From a checkpoint of a small spectrogram FSQ autoencoder: encoder depths [6, 6].
Rows from block 5 of the encoder, named by matrix and row number. Rows with one number belong to one attention dimension. Each number is 128 + 24 x the weight over its row's rms, rounded and kept within 0 to 255. All counts start at 0. Numbers have three digits each. After the name is the row's rms in percent of the matrix's.
# v: attention value (encoder.blocks.5.attn.v.weight, 96x96), inputs 0-95
# proj: attention output (encoder.blocks.5.attn.proj.weight, 96x96, transposed), outputs 0-95
v.3 088:107153116145083109142160102162152158128118137100107104150098122131128118111100130123148112090102141207134145136139108118139127134070120092126106099129111154168130107138116157150102086166108089146125120125118141106136145115128155141103129131157109167133118137175153073118161163129133096131
proj.3 092:150098144128119110164122149118086096104160086142163132125132132122120170121134155108139135155151100076134140110096118152144120123141151140124124183121184100122185150105139125117134162057140145118130088111128130156118143141112088131143125122097149122118115098115112167109072105132133140120
v.4 098:124141146119082130137086120139161151133129096090168109142159114124163158120130094077148125150132139160119140096136160113087197124118105159123110145163121144095177120108152130143150130111152093182161137121118159109152122134129110159126118131108129126137135134134101095129087149127152085113
proj.4 086:088102105141154129102161168156142133164168105148120128120102143109099107103112177145142111113146109113102127154102109153165079153141156119141164136124134067146072175133135140107091112129121074102106132128133099136121154134122151152143128167136137144121128124124125119099160133135093107160
v.5 116:128142102153117107161149154123148073172090147140119153105099111116096142139120107154139122140125146113136142120110120173159090167127147090093141097124129137126081179132110181126112131090099144102093111091135165144144145085125096137164119124108153133132103122127119160129150083142145143140
proj.5 102:104120176132118145143136105182099105110130118119133107135122144156114107169117124128096141149114115123135125107138154102114172064131130152169107134110130143136165074122138102138165124175127135135186124156103102095109110119098172149104126121159116127131145160137085157113124171113102137113
v.6 105:064128135160113146128122126116118123138102068141110126117133138159179134109132139124143100107123139137127141104156109127144139142135129127116122125173117100125164109132155157129151119125107100135150154168141153120106129135093127122143136155107112046140071110126129121127133124103216108164
proj.6 095:122101099102172081142157115147126105097142176145146129141148134118059111147095133112095133128154122105143120149082163105122093111160147134149151126130121160114113147142127119130147137131110152129147096141114085140126125074174120111116142125091131193127137132158139124116116138123110138067
v.7 109:094169152117135129107183137141139113118131173119127146119157144131108153113141130160135155075114104118163123123147149137123123164106120144173144126140103119128053145159091102118086117103109161064135109116132112145134143136109132138122156102124100155086122096103144140136136174141149120154
proj.7 118:130100123131075093109115093168079115110133093122139119122136098135126119149150131088131096174115181118102119124096119097126140105142139123114104117151109154141189141114140152133154164154135102186132088131142127130103144112164119122155130131123127109160159170139127171105117105121084142121
v.8 106:117129121128125144100128142146132145137129155172155104156131103164106142149126141148111118164167106116113156137135146111104118122106091156132201097122139165145130127120109059154140079131122121142147150084107125110148168157125112126089156085084107132087104134122147149147149110101148128104
proj.8 107:155142142144141144153124152077107119140152118102088122138123158153147107118144108125125112108082142152103136137116115140147137157103128116092082163150126086102156122134153151097089125146137138115085155160179136139133082113147141105110111118172175098124155117151135111105117151155132109187
v.9 099:143132090156177084104159122152131180131105075125077140154099148160140086153157113114086099184109134159105096144100135153142125132143113132116159107122134122130136110101154130128116128154134102154128120143132131157124126123133121135079120131140157092138150107145127123144109108179147095087
proj.9 092:102109134144073159140102143168098083115159188098140143110153137110127115097079141149150124076137103093163166118112121138144146125142121144123102176109163149126126144155125132144146119126151172128129111092102131089132181108136128123137108129089103125132102148107113149106110145113126151150
v.10 117:151121168156114132107116130123149111096145102157111163104171157153119116125125114119129148179141118125130091117129121127139120085126093153124160099158138145129095093126158121095132065117099121099136128103131165159146106102134142152118135122162117075109160122113147110147099171182123132085
proj.10 116:089108130140122127138144154137098132089137133096152111158114088122156142136152115122187105100123157109122141114096166125124118158154135137136147158113121154130144177129085134120132159150155140151130081140108105083116158111159113091084145130086127165141107163111066127126122146100109105133
v.11 098:106134097130136070124172113129088117148142102126099114148178108139133134140138139106152116125118132109113088153162128101140135156156112165165099143120120113143104116160128158091109173131108095112097140147155077133155136148128128152142100147136152151155102157127118131158083135168158075136
proj.11 098:139105133092100159092114111150150124129146160127148111098130171141123145115105163117117133137129071135168141133089145156125152121148157146069124137100129135136130134138167156121129088083126127117162131115147168115166144101111110125106135140110088119087130123161158135130153064143118171103
v.12 108:127163149154153095084128122115138124108133135075121152109104167139164093091068138152152155128144139140147111075124116124147129103095177119130085145147102141109145145125117137151149113180150112136117156133122135146144134159157120108128108139165129148131088125181144126129081090121149141114
proj.12 115:143150119106096171120116136110141106163141100156123146164134079122094176126196084119128131142090156102144156156157126134100132181126127132115152118151140123170109101108140123125120098097131147091102123110147154119135118102094133139125126082109115122105167117121136168142169138123095116151
v.13 101:159114149166152085105134117176161122115128131150144112048130107135124110109156107144124150121160155120155083117155107129122122107111137063120103128160119143142118092132156130155118124140159142175111107130156118176114116100125141100112091112152104147113160146114134142109128145137106132077
proj.13 094:141131129106090128124114143046126137141129106089123109179141126169120164129115120068120131104106108136115173134140161094146133123098079129098171151139182096113122144115113133120090103141116152095115178120121176136127137175118123134130121130127135125137130121147120126116101151122114110162
v.14 103:183124120103127167106141162118093168133152096130115111127118151163133094110136158158134089073146102131140096115151112123149132116135109114105115179125148079148117087134129133115126143130156142105148147161142085146118077106123130123087119121110151144140173153105132160117146140081107105137
proj.14 101:125126135159138067096124115144155124062141177130167117131128127119134136156120164109139119134130131098147117088121122104137100090129119161110165126115090144107119128175141112109158147108152143131152098133130167105106163157195097105160118114096103127153096110126119119147132141129132168105
v.15 109:137149134117144115114153142103101131154164096134064137141135108154120157110168137129144156071112089090125110124124130110144137140143099121116150146116089141167117146157161151113109104138116132133108145104166111159139167132110152135145114166099166169144092116100093147082120135098114086106
proj.15 113:103144085155163095108116130134138139090129136096164132136132130160138084143098146129141113180154113126129104153097144124112150074122162133130109125133157107121176115133109122122120149080146125118186096140121173113131121116089092147118101092111107111129127154170138098141131083136130161157
v.16 097:136146138097120106117137115162151136136107107139152120142141124166116114123131121127098160130173137080088151094144102118076124153135181103129092115131097145091119115146101110074154137114149163113117143164127113108110145110089147109083095117141167131124128129187118130118141122153157118179
proj.16 088:134161125129166091133077146111091117144136158130125145108128132102123119138132126084110111090122133161167094202116161095136143149108101092103158132140130112143099162144185153129083126136106109099158148150096151126120126101173127156142186137128104109126124141145131120142141137120113131113
v.17 099:162137123107153102160145134138098139141091177136134161121091145160112131150100129159118100108118133112121122096115146164137114111203157169163124115136103141118156118160133116149142137105075132139119154113141117129117120110079151134073113177084129128104101145107125156124113115085132119131
proj.17 100:100115139140097159140126081095152133117115114137151135121164135110153111135189116135124148147126149145148097110156074105133149144108130046095117097104115155140098127142122171130097117146168140128157108134148117111099166138161117122144105075149115112153093102151103111124136131137138139151